Rows from block 3 of the text encoder, named by matrix and row number. Rows with one number belong to one attention dimension. Each number is 128 + 24 x the weight over its row's rms, rounded and kept within 0 to 255. All counts start at 0. Numbers have three digits each. After the name is the row's rms in percent of the matrix's.
# v: attention value (text_encoder.blocks.3.attn.v.weight, 192x192), inputs 96-191
# proj: attention output (text_encoder.blocks.3.attn.proj.weight, 192x192, transposed), outputs 96-191
v.112 092:093203130118146142136106087114124183096127145118131174131161165131133129113155130084166138148117149173108155098114109139122146133131132106093102142093131142084112138082105122118136170089146115099082131047109116111134150130152102082113145161137160135102117121123127168116140127150113115150
proj.112 089:140095146175077142101112126122113110114147159137116106107092064114131105125111102128128145133112169130174100146163165114102102144125170095144178146102144122135143142158139097174136118127140114097129147135121092134155118177110086172129113112113165110132120143109122117142147140111127104126
v.113 090:104093173125111124111118119131102093134164113114148163119087130138119117141141144187121117125136105146147164142151137141125141142167083143112171128158124135092087115133168134121156130130125108137089132107148124144138139092141076108174104095138167131092108139078182124132099177158149115130
proj.113 088:115100100134144130143156084134131115101120170137133131138103143148124102101153145137093161108171126117148090129124117134106097063176174103135082123096139140123113111151111100116121120108129154136175195133103078091122151156113091111114172093114115129144135134145089137111119119147144115114
v.114 092:108133130173165127123119102141081107144154119125143128107121105165118091151130184106138077142068178130126102134157129117117136119120112163175131133120135127132122096124123185124133125118131096107116141128140143093117125091153127170102134142143117136156125135083138146118091105132123177076
proj.114 097:134115108124103130150165084093118156129104088147196145136144109121125115111139101143113107117157111124136102142130166161095134122156155126145135141080147157121131104091127107119068143148095154121113105145092106115130133146095120130102098114114160143132112141115115082133148152174163085148
v.115 109:119080149118117114170158104121153126139124103128163107126111113147085164105101070135168149153146136161153135124143129113126131153141112109116119077125134106137106160163150124124101098125093114100095140097118155127164113139102144157147117142138120113149146133133120119170086116157153101163
proj.115 102:145106120118164131120108145194125135096092155142100129128146106114141132135110130078122135096120112156117132137118131168118122170111123100112097114152130090090123133128103102076156111126149116126147113149136127121136119124102102087127137149075131104137168127160137170122156129106154130141
v.116 090:125134113111139097142135112125102132095126161103172146141125148147077178156114147123094135137096074080138112098131103097125104126144144136178122118124111145131142195109113096133141120111136137129090114127103134121140139091156125099130075138148081161110106143145138155115099103090127123101
proj.116 092:138115108099127144138135131140111182160104099163145084139123139167130127152111132132144122138140141149122124154111119125092165163096090166124150132139153149116145138155155118081131084095129117092110089131114099182104122117106102135117102085098147116152121134087093087125120148162100146092
v.117 087:177101112107133143115144136120113111098137147132147147157119135116148096108087108155174120109144127166167153142135120106195114127096117079082167138170096133106130144125150134090127124154190150098159110124168158118159133113118140163111126119073128124103147103108170121120128145139129145150
proj.117 087:120109110156090136148179166100125084128122155109104151118129122117134119092142122095084156133127151161129111118119108147083115123114163109175114091180137110151145152182119103155142115180079160124157161133081125147127127133116076116133159120129129129110111118160134147132095147122130128115
v.118 084:159142114151140097154148162129134118108131181169111105168113163130097091138106127126139101141118083119089128102132137124162140143179112151133100147100120131145153099167147164152149104150149126123161127100108103122117133130167134120103135100126156112120150113092087163099088128092145123137
proj.118 084:128122127114120148077133130137112122103183123116154155107143081140128139115069109112128118102098163121131110129133130136097098137090117123124141118093107116162128106098103117122100146147145149089161097141126082145180109106078141174096133133105121129117125094137154100104162149150092109108
v.119 089:115131069126102118178142112125145122116125133138131114169136113136128169081145105156115167167171152165141155124076121135110146160145118156129126125140150191122127136087122110167139110126096137157136068132127120175120146146123104138117120161167118154152120101157116137137130133135183118154
proj.119 093:116097127077143152100149112137114165132122114116095119131106119156142127158104126107143122136178133117122142135160129102134132160145142107110079113133131109089097121112142172071156098128171117120143167117159118135158127113109125153162135095131143155090132140140121137093080090108133112115
v.120 097:134147111120178135150150126139131099123101131110139138128154133145163134111112092106126096135104090131087143149149150133121109124159122122123132100097103115141186108099153139097170145097116161110146057159121133137135103145104164127116117119181124124128193166119110114144130161155130158132
proj.120 091:117147112143125141113106126138098122147168147134157129139148088166119123178154089100147138109145131124113122093152098156149127218085118135146112123131111142157095078099151152131105132121124120110107128139153161133138112104183147102147096114132129099138092114107124152131140086127140131102
v.121 097:133173166146145140140148129137111153108112126142134150115115145134115124128128128121163132154134102132100183103133144117113116167122152179175139099126131104142168119146132194116128143142112131130122105085131129070170084109131117137133129097159146083139117127121165146120108126166126143095
proj.121 090:179118126128177121129118137176087101116134143111108152104148105132130147122110122089111136057111101151157151151149086144129097097127133140136106112104128160150116130154135073132124119112105099087145155128148109132070156130181091108140131161094129126166163143109116114180146086162165120132
v.122 091:092105112131095116173095084115130072154103088073150120076080074106122146118115085119160157139139094104124119115176124137135108077151102111132115127126133094125149108137121116120164107145112102117162119152134162138114113142162138135143144142127084097162127172132148143126096133095103137126
proj.122 086:124118132139113153174165126118126108089121171103152126158146098141105114134146146156102130108113147180140136123101119121100139155128144136107135121111115136120096120110116137107130102125078127087158106170120111133132118104158103117110126116129117065116104120177135148149139152120145145106
v.123 079:105136093133119106128112153114102123103090099185117152073083148167135089167136135148100162164095122145131125136140138140143145120130102123119157104175165114112172169147183116160096092174125135133130103127097131150171116093136084158125151122149150103174117126149126116107111152128114129127
proj.123 084:108127135105170117098137169147108149108122134153123117138161103113160129087073131115161122140184153149094151107094130110134118125147121153118086106137147177148144126098091110089106130159101100167152111115127147113102143124137166096155096138115148151102172122163139114147145165143115159123
v.124 083:129083161105094170109138090133168096171134091133158106123123138145109147118136165122105135073118151093113146117102137123119102085142145163138169116152148121116184127126146188137144154150122117099142137115153137122122113087158081122075126105116154087128145151166150107121147178085126111144
proj.124 089:120130127094162123137077169143084150125130152118126122132139115113155137136115125108127135127126112128121124110150141117095086122158087096140118146109160122126078125125134089139112141104123143145129151138116092084122163166152133134147120187114130178097159132107091151143146119148092150103
v.125 093:167083114118141114147178126114113118075129117161107094102142125144120135133134107157128161138098147127144138153155140096147154135130131118101099147104139149135121098167136124183083097125110168118130114115127154133131131130126149123172178145121132141160132182138150083126130147134116144141
proj.125 086:106115138125137114100112107114121164149129131137171152145133113147082123113114109124166101118143158105131146106133116150157079159121122163122139113128101111140114139127127147097148135161133097119140160156091146137130147124097128128082155149134143084116135060128096149099086149120137147159
v.126 084:121148097088130174129121096124118163112080121108134123127144183139159157121147112087114136183135128163152138155138139150148147123143132138110130115123069143102118168139132105123156130127175150130122096126089152111101087156110086132097129122089151120109141142102170130114130109133128128147
proj.126 082:144102120166126081175111129139128116148118095119136155148086137116102124093113146122155135114154139153153124140120111112120159135137160094128141149105096119150133088168111095149150125155121059129139154121151172134139178120170130104156165139161144095133110135104129113123138140115146133136
v.127 078:131143106115115095145105155109119156086147128155116147114152119100141122121114149169107148088142137136121128126169147146104099150132123124182153153103095196142112126141130136130147120135144114140129115112099175121153097105114090177129127109128106131114095112126103132105137157117078091127
proj.127 085:163134101096148150105159162123143122122110115119192142108122147144121143136113149155073140132110146139138113110111160118133130158089138121105111124120124111143152179142111131147089093114139125094145160126093092156114136165136136124097130120134171156175124102156121096115135142139105138113
v.128 089:119145186112121121094126113138108149138120112136134088123119165088193143140122167117124107096144122128076145110164097126121116090115110113164107127100132151150140159122109099139159098136095143116132123124125125127096096133130109167137130171115126151121138151138128087111158142100117114055
proj.128 092:145139121101171152123137130108119102129117131138117145142138163136122089142179075155124146158101148102148149157151175117139149141148120134118117144121154131143142182160106093097136092106087149150124083108076129145160094133121110128141156101152139174180140151114144134142116123083106144123
v.129 087:131134188115174132094113127138132155104115157123101125168156136105135160116102151142157135157106127157107137093179141126127097112146155176135113128100118121139140131090145120131117140082186134131124145101144149108104116099116166144154131118129108114111164142119138121122126162124158170111
proj.129 093:124162112121116167122119155122169065154179115136152159124094165168119124135193093103111148142089187080134144145129141140107118143133126088094125156133119159133136130136154142111178134135064127091134116078088107099138112160088109144166138120161121159166112143137116139114148091130117135163
v.130 103:116124154118128103135137107145157101131148105102073100153144126134157141164143144139123138100122095099151149121160168116106119141090136119173095137160146136152159128121133131119145189125100154147153124155088122102145126168123122144163134107155148131164107119146144130105127137113074107125
proj.130 099:115134146055159087118160132128134122156143115144152117136146146185173124181127116114132134094119144127126119111094129095124135091116125147076140122151148088145144122130128126109090125126135127125104138148117133172099115125142115172076117152109124084147105153110172091140117112164151147118
v.131 105:129108111135122104167105145088112143103178157107150124102132101134093152108085106136089109156114127131128113140114110125131138129125148139088132089114085154146141164104123135154102163126132137176123089162119139080104157104110140117121148126125144125145103141120099146159106140181089162176
proj.131 086:106093136113151108098118137118190134117123126111145100143111148125129132144162150107105140139162123121150075122117121159114113111148125145132158151138149076141091080151178133099139098140102087122127114092147095123125105119112139126160110146116124093104143124114125125128119114118135079155
v.132 089:129096146138093137084130129103130141133134117145084138105108105093159114157141126100122057097104153094104156166101120120135104126123131167156179120126108099104118134122121133127128131128132084120139097091113153125143112095154169131118110147109114136161090141123123150123169078088141098120
proj.132 075:143111130158121141157123142145100115114127140122130118174150132108080147130136082131107173105125073117147100111139113132118168107153133160123115121106121139129172161109109134145130120121111145108091048133111082144170138156088093109110143128146093131085104118156145122115089155119148178126
v.133 095:092110072115116101139157097148107163120122172120136118144098126128131112133139103095156130122146121134126100133119098105130123125102141178093116128111150104104130120177142112111175167142087148104149165134149155105111149124134133119140120143105122130106128152098134111108116093110131119109
proj.133 087:150172187151112125153120128092140141125128141164176111072147146085125130096102123170119139169079155142124087153092123124102107116080092134138163158135118158147123137155105125186095092147133128128145145096116095130140127119114110123105126081113107090112143114158153115135095122152134100162
v.134 079:125203143120143143147132137130144135152109120135101073110161143146126168154099146126087100138112135094079160162144151139106081121145127144125104110159141139123138164158134097135104116080114134117118098110120149148119064132141122176136118111102152159149135127142135149134112127110122101153
proj.134 088:165125138115158154130163121151110088108106115152152148114091173161186128088129139133129119112116133110117148120124135125147162140139136125139149099136156126111109138150119109125148075106135168088154099121082128133122147101113116102125140103116124132135125114112137113111098142077099133111
v.135 091:139150114088147086135120135105121102146169120118152133096094138147109114130164084098158143139107125152150174101167118128167127115140108122074141106117092099153143140146150148145111139135164137136141111144162145106134135108114141146128142120140156140095112087138106154149133133175124153150
proj.135 108:094077154151107115130120127123135138106111149138131113139138111122174138135135136125123119119143152124157064130094114124093108074102121111127156119174123088145099119134122101147106117138097129142110157112145129095120151108105145143101148101112109070124125112092132124113126096143139085156
v.136 087:148135164163135094125113160115085140096145151137113127145110149128135114119104157187152135085110091166090121094121107086117159081169124100121106104113120124142117108120172133160117097116119100180091172085163108118135117120146106159129129093109115121075136107151153064132127127112135140175
proj.136 100:129161132092157149081163126142122095147140133084107109141147156101128136123128074113117111123134156136138138120102151147139115132101109153170102173132149124074149154162136138117117126123143135164106112149100074108142153106117138161137142124149143173187157157100131116116162118112177133121
v.137 088:093173122066140127128141145114152130092118085167143150172134089148129117145160166094103150149106109078130126153126163124137110148117162163130107166108155142141169127176120127142137100139137121103105106146118136117140136152163133105129115131145071110122136142163130133104162120117154150077
proj.137 094:147133111126148114138166143105115142106120115150177138101112121151145124145119109122144133131074158113144149132145156121105136100125135105130168079158118136137119139147121112143151072096106185044160159133076149143162144115134113122130154137144122131126122090139147138108080101132098152143
v.138 099:142106116105132119126138121105154110114149112138143158128157127168125124133116121115101167094137128132171124135105158099092142090080161111085115125156133119129141125144088121116067145155118125090120160075121097142159142137133123119129143132113173106154075136115150181144129091107113139129
proj.138 096:133131096135095106134113125103099124121096141129103114104124104093136128131109091133170100151126125128105143100144103126134096105113133113138123124108150098172127111160142104154166101127161141156120137134166158151094133143127128122145140176078113110131108118127113088152104115132137139107
v.139 084:175123150106175087138095144160126133137132142162121144132139113076108130118152136131152163115127129099077158140159088141089151119134125115120125107157086138133111158128136136150108174174176143156100164145137129122160100131125119124130135126151134120120107072115131120157107153144154167148
proj.139 088:151122108149113156088124154145131107140093122106103115143088117125146115112133104141117111111152122129129133104108136143162079115087095089160073111125156131128126134135152145133155127121099084140170074156107156150087144115121121160148125143151142175147132165111064127149138115118101115127
v.140 095:148143153116088108130147142109183081128121114090119155148134156151159130143105138110128122119140074128120130129113107110135143127148143116170111100191105161136092168123169152121124106101107120118114132114093120165146087155129120135114117138129158108126099162165152116126097156105120174160
proj.140 101:140145096095128126130169136160125117153107089154122119137119132154184112123112117116130133144120176117111129117142153120118150136119143125157119095177134132092154097120134109142110152103135166062121139141113142136135144073160134154100107161125139162158133091131102119145118159111133184120
v.141 090:100146123139107138130149138101138124075093155134148147126091095096102133136136173168123134117129122127118105103120131114078114144179135136126128134133075157099085113111136087138148095156146108107102150142088145168194133125147150115136128123127053112119161081134148127105107148145160147179
proj.141 100:188131124140099154093131144133135116163139161096133169125124124113156114144168114117111108120167096106139162127136127131124144157097144145200158095149120130132108105071107175141121189135181114115134116153128109121128157137143124143131153152140184125156100124096077143149178121122155102114
v.142 100:105133109111111143149133117076129143134142107064113158134148099138124133133110126173142155161114131105137140153149099109142127140141198092119113159107080149128120101099111130170149113129178104164159085127064127126155181095103154117125141150160112080148124126132090148156125101156085103149
proj.142 093:152118088144143125134127145131136147118147102145160183130111113181079124175126121105164133103074115132135094100115155134081079117121107102100123114109143109170127129123140152170154119137134130071141161133116139136128111161155141149132126162134115120162128145104110117108132101145154143120
v.143 086:091103139165105137110085142125111142164120139128104069154095148139128122136118151145066158121163157151135141091125115080147138107132107142119117155109100106160136123134137096136118154128137152085136113162168122149101136135129113128108099146166110148147068142123159169138115154117132109133
proj.143 094:122121148090110110145181119083140122138159156165145183126113126112141068127183116158112100137147121138134137141141109098161121134080106101111129139173096129148112128098127134125102132128118119122101177170121133139103133120160088125127132119122131113127149155120122120127072110158143124161
v.144 092:167105123090114139120128126123168148113181120113118175134144104134109098095086143124134138114157111080140131125128129128146129105103101106117132197169171175130133088170125111157139117125100155134108144101131110098137130135139056108128129088069170137137109127106132113120106156134092142083
proj.144 089:117147113129177134124137122117108107143135121165128092109131087134183141116122090137171118114058141125120171098079129113109091088110096108127119127088097136132132130176139125140134111100158116154134126162136134150116129109108146125149130128128093117099143094098150150118082150125091124093